{
  "dataset": "short made-up English sentences, spoken by a formant synthesiser in many voices",
  "gain_aug_db": 6,
  "wave_strides": [5, 2, 2, 2, 2, 2]
}
Rows from block 3 of a small audio embedding model, named by matrix and row number. Each number is 128 + 32 x the weight over its row's rms, rounded and kept within 0 to 255. All counts start at 0.
After each channel's rows are labels from the 100 clips, of 14976, where the channel reaches its highest value: "top examples" is what is common among them; "loudest" is the band of the loudest frequency at the time of the peak. Only what is clearly more common there than usual is listed. The data: short made-up English sentences, spoken by a formant synthesiser in many voices.
# c30: last pointwise conv (model.blocks.3.c3.0.weight, 320x320x1), inputs 240-319

c30.99 [130 113 152 137  89  66 141 123 149 124 128 156  89 139  92 104 127 168 101 133 107 126 133 108 159 157  97 203 195  94 166  70 152 189  86 148 148 143 145  86 156  89  96 126 117 142 120 133 155 119 136  75  99 193  72 133 125 132 117 134 123 148 152 134 138 152 164 155 125 115 136 111 159 115 165 126 140 101 133 155]
top examples: clipping; number of words: 3
loudest: 500 to 1000 Hz

c30.21 [132  95 154 177 171 160 117 160 128 151  69 121 111 121  63 135 182 106 104 131  83 131 131  66 129 138 158 136 114 120 132 193  65 155 133 130 130 181 151 133  95 125  72 142 170 141 197  96 166 115 154  93 148 117 160 136 126 103 124  94 121 112 113 129 191  93 133 102 129 127 102 132 147 150 171 111 164 131 146 114]
top examples: number of words: 4; intonation: rising; "where"
loudest: 250 to 500 Hz

c30.282 [113 124  90 190 134 191 119 105 155 151 166 138  86 140 162  90 119 150 140 140 121 124 113 127  92 179 127 126  83 167  81 135 173 146 132 132 162 160  90 105 156 128  89 132 146 113 129 123 145 125 130  81  88 152 126 151 139 119  54 130 103 128 170 159 107 155 157  78 113 149 105 114 145 107 106  89  89 117  71 133]
top examples: clipping
loudest: 250 to 500 Hz

c30.196 [ 90 163 122 136  72  81 148  59 121  78 195 135 102 124 127 103 162 120 148 182 126 152 128 136 109 140 117  70 113 128 188 171 174  93  96 138 113 118 122 122 156  69 189  64  87 137 134 134 108 117 124 135 165 170 137 130 139 118 144  93  79 120 160 113 117 228 181 131 136 107  92 191 151 113 133 111 137 155 105 147]
top examples: voice: child-like voice; intonation: rise then fall
loudest: 250 to 500 Hz; 500 to 1000 Hz

c30.145 [123 116  97 186 155  94 112  91 137 146  88 126  95 175 137 116 168 148 124 111 144 120 196 111  98 136 113  83 111 137 171 105 141 146 116 150 154 134 169 135  77 108  93 108 118 139 141 139  69 146 118 164 160 102  80 124 122 104 109 138 134 165 168  94 176 149 185 155  71 136  94 131 161 117 132 124 108 127 143 125]
top examples: number of words: 4
loudest: 250 to 500 Hz

c30.128 [197 121  99  97 153  96 136 122  69 126  78 123 128 116 145 125 143 154 152 172 141 160 143 114 122 160 137 137 118 191 132 133 116  88 110 181 154 209 104 128  92 149  78  56 141  95 145 132 122 186 202 127 162 124 125 114 125 170 123 116 188  57 147 113 138 168 130 156 194  76 137  92 150 110 101 169  91 104  91 137]
top examples: intonation: rise then fall; "where"
loudest: 500 to 1000 Hz

c30.313 [129 140 120 161  84  69 157 127 146 112 173 107 183  78 148 122 134 146  98 130 104 120 106  91 138 176 124 150 110 195 170  94  80 121 113 171  97  98 122  91 145 144 184 123 125  93  56  92  96 179 107 112 128  65 151 156 183 106 103 108 107 123 153 121 148 141 136 151 146 114  96 109 118 150 111 131 139  92 110 185]
top examples: voice: child-like voice
loudest: 250 to 500 Hz; 500 to 1000 Hz

c30.295 [199 126 103 114 131 145 170 139 148  83 124 109 124 109 101 119 161 124  75  74 118 127 135 118 117 125 152 159 164 124 108 118 124 102 211 117 116 158 185 129 109  85  50 111 100 107 178 111 111 160 166 115 115 132 117 163 135 115 129 128 162 130 146 107  98 128 112 129 187 112 134  91 144 153 107 135 119 149 191 128]
top examples: quiet level; thin (high-pass)
loudest: 500 to 1000 Hz

c30.80 [ 80 166 119 160 142 113 114 131 116 150 132 115 149 123 124 100 183 131 113 141 121 143  96  66 133 188 140 145 111 112 133 110 135 138  99 100 149 129  88  92 169 120  78  88 110  98  96 146 119  88 106 181 116  88 153 125 154 171  94 141  73 154 129 152 171 192  97 105 152 162  99 154 109 109 133 141  80 113 111 133]
top examples: voice: child-like voice
loudest: 500 to 1000 Hz

c30.254 [123 143 108 125 150 132 127 169 135 142 128 132  95 179  86 149  87 109 174 135 143 165 120 127 128 100 135 125 106 140  93 148 129 135 131 132 135 129 153 110  76 147  92 145 132 110  74 119 107 156 107 116 138  92 144 163 138 152 151  70  65 135 140  78 152  96 145 183 195 105 154  99 102 152 116 133 182 173 149 155]
top examples: clipping
loudest: 500 to 1000 Hz

c30.318 [ 86 146 111 131 107 209  76 131 153 149 143 102 127  74 117 134 149 216  80  90 135 103 116 106 139 145 157 128 152 142 153 118 172 127 121  82 103 211  96  97 150 183 140 119 117 136 157  97 200 144 143 115 127 145 190 164 102 131  98 144 153 161 166 148  87  78 109 120 106 153 130  81  80 125 185  68  89  60  74 109]
top examples: clipping
loudest: 250 to 500 Hz; 500 to 1000 Hz

c30.309 [ 83 180 166 144  82 161 114  86  85 117 116 191  76 150 101 131 128  96 165 155 152 107 165 119 179 128 112 125  85  87 124 135  97  79 116 149 115  86 144 129  92  74 145 210 137 163 138 133 126 110 113 141 117 201  92 122 143 124 153 132 148 130 128  83 151 148 100  94 112 109 108 143 146  84 143 120 151  59 114 116]
top examples: voice: child-like voice
loudest: 500 to 1000 Hz

c30.284 [118  46 118  97 137 115 152 132 120 127 132 158  84 151 112 139 118  80 147 136 147  93 107  81 126 138 115  84 121 122 138 105  90 116  83  98 151 154 135 106  94 155 138 153 119 127 129 128 144 102 121 117 133 179 188 133 110 111 124 117 146 144  69  34 144 111  94 126 144  87 101 125 123 171 122  83 121 129 126 117]
top examples: voice: child-like voice
loudest: 250 to 500 Hz

c30.85 [ 88 136 115 170 110 171  82 104 107 117  90 129 142  91 155 114 179 132 170 132 122 139 108 139 158 162 135 139 104 104 157 139 128 139 135 168 153 111 155 150  93  57 141 180 138 116 162 168 145 109  95 101 128 100 111  92 158 129  88 171 185 121 110 153  73 128 181  80 160 158 111 151 117 164 112 184 109 139  68 209]
top examples: quiet level; thin (high-pass)
loudest: 250 to 500 Hz

c30.132 [170 114  99  90  86  77 130 114  95 132 100 124 162 133 138  90  82 144 117  81  82 133 181 122  68 140 114  78 180  88 139 144 107 120 170 185 148 113 150 191 102 144 135 132 136 142 137  93 154 156 107  98 132  59 190   7 104  54 147 126 123 162 107 142 139 104 127 123  95 114 102 140  81 138 122 108  87 125 113 139]
top examples: intonation: falling
loudest: 250 to 500 Hz

c30.2 [141 167 116 148  98  75 122  84 113 161 135 113 100 158 150 112 111 128 121  83 131 126 123  69 154 128  74 100 117  73 105  73 157 130 160 119 127 134  93 156  99 108  94 110 136 101  95  62 132 139 111 172 155 136 153 178 105 143 134 137 123 180 112 116 186 139 111  93  59 160 104 129 153 101 126 169 144  65 129 133]
top examples: number of words: 4; clipping
loudest: 250 to 500 Hz

c30.221 [ 56 129 155 114 163 121 129 175 135  83  84 134 123 153  67 137 193 132 145  91 128 100 138 151 115 112  90 122 178 122 116 143  95 130  93 175  94  70 171 180 144  91 137 113 121 130 187 127 152 157 182  49  99 123  86  95  72 148 159 114 154 102 166 113 177 161 162 132  75  78 160 110 103 199 193 148 129 145  74 192]
top examples: number of words: 4
loudest: 250 to 500 Hz

c30.263 [149 111  80  66  96 159 144 116 178 123 145  95 131 114 136  95 157 111 124 126 152 110  99 118 125 150  44 152  99 149 116 121 117 109 137  96 184  73 115 133 126 151 109 164 161 195  88  80 160 117 109 165  85 180 126 126 120 135 150 101 161 168 187 137 141 129  61  93  62 121 169 116 147 104 148 139  82  63  84 112]
top examples: quiet level; thin (high-pass)
loudest: 500 to 1000 Hz

c30.56 [151 116  51 149 154 143 106  93 111 118 159 134  34 117 138 100 170 147 122  87  97 140 119  51  71 130 132 127 103 132 120 152 129 157 137 109  96  86 125 120 158 122 119 111 208 135 101 105 125 137 160  94  71  80 141 104 205 109 120 131 169 170 155 113 124 155 147 161 133 116 142 146 118  97 104 149 116  55  73 121]
top examples: voice: child-like voice; intonation: rise then fall
loudest: 500 to 1000 Hz

c30.255 [147 121 116 111 132 137 164 153 106 134 158 103  95 102 109 140 165 135 100 126 157 137 143  98 135 136 187 120 159 178 155 105  87  93 118 110 133 117 129 186 127 104 105 154 127 107  77 132 148  76 145 177 134 138 133 171  91 162  99  62 108 126 138 126 113 128 134 117 133 146 117  44 155 103 171 142 149  74 144 161]
top examples: intonation: rise then fall
loudest: 250 to 500 Hz

c30.240 [ 99 153 150  71 102 181 167  81 187  99 153 196 115 123 122 132  82 143 156 110 157 167 131 151 171 122 192 139  74 107 133 154 135  41 126  61 153 109 153  99 170  76 106 142 104  86 152 161 122 128 164 172  98 132 135 117 102  99 188 156 189 182 165 148 106 139 153 121 140 132 109 128 106 116 145 122 162 148 116 114]
top examples: number of words: 4
loudest: 500 to 1000 Hz

c30.239 [131 118 129 118 108 153 141  87  58 108 149  59 150 151  36 112 152 113 193 100 143 146 128 146  72 137 191 151 114 121 146 138 136 166 148 168 137 150 171 184  90 175 135 123 115 124 137 102  62 111  98 146 159  99 104 151 107 171 160 154 180 158 117 157 140 121 108  87 120 112 107 145 169 138 162 176  98  93 124 161]
top examples: intonation: rise then fall
loudest: 250 to 500 Hz

c30.300 [101 130 159 117 132 110  83 158 141 137 130 112 123 116  88 139 104 109 160 115 111  92 115  76 192 119 156 131  96 154 116 119 124 177 155 124  87 150 142 136 113 157 162  99 162 185  81 112 121 122 118  88 118 120 151 128 115 118 130 121  92 167 123 127 132 137 162 103  54 133  68 158 157 177 132 112 120 120 118  89]
top examples: quiet level; voice: child-like voice; thin (high-pass)
loudest: 250 to 500 Hz; 500 to 1000 Hz

c30.75 [ 77  90 114 126 227 138 154 129  83 101 155 170 112  94 128  95 187 153 186 109 179 164 202 120 124 117  74 139 137 109 147 172 179 138 167 144 115  88 161 198 168 172 131 187  99 115 115  96 134 148 176 117 147 145 169 172 154 134  68 156 140  91  96 110  93 112 154 144 111 127 142 126 130 128 129 166 111 135 142 114]
top examples: number of words: 4
loudest: 250 to 500 Hz

c30.283 [149 114 114 197  81  75 165 124  78 132 107 117  80 162  73 129 132 183  72 146 115  88 102 169 116 123 186 145 114 172 139 136 113 118 104 117 143  71 103 128 144 107 133 105 136 142 143 145 159 109 160 103 132 134 101 145 155 122 102 106 135 132  83  95 126 126 121 126 144  97 118 175 130  98 101 180 160 191 161 145]
top examples: quiet level
loudest: 500 to 1000 Hz

c30.63 [194 162 107 121 128  98 141 131 157 149  61 166 123 105 120 120 150  87 133 131 143  86 161 110  88 148 125 109 175 172 141  87 132 116 117  84 195 110 173 162 127 127 135 131  95 136  89 134 109 148 155  89 134 149 134  85 152  70 121 100 177 113 161 108 124 129 121 153 164 133 146 126  81 110 132 123 154  84 108 163]
top examples: quiet level; thin (high-pass)
loudest: 500 to 1000 Hz

c30.172 [ 97 103 162 120 155 139 180 100  97 107 126  95 137 126  69 127 166 131  98 171 198 168 106 139 105 177  97 161  93  97 110 102 139 111 174 183  56 101 188 135  46 110 123 115 136 133 137 118 174 115  91  93 103 131  58 131  87 137 137 132 130 123 149 137  84 127 108 109 119 130 138 150 122 184 161 150 163 161 119 115]
top examples: intonation: rise then fall
loudest: 500 to 1000 Hz

c30.122 [165 187 122 168 103  98 136 134 119 132 125 149 108 123 110 135 184 129 136 181 108 137  79 166 108 111 168 117 113  77 183 166 148 114 152 114 108 122 137 144 161  83 134 167 127 130  81 135 152 136 130 102 122 122 120 144 167 121 151 112 123 117  97 123 181 107  72 138 143 103 147 160 166 142 119 179 114 168 120 169]
top examples: intonation: falling
loudest: 250 to 500 Hz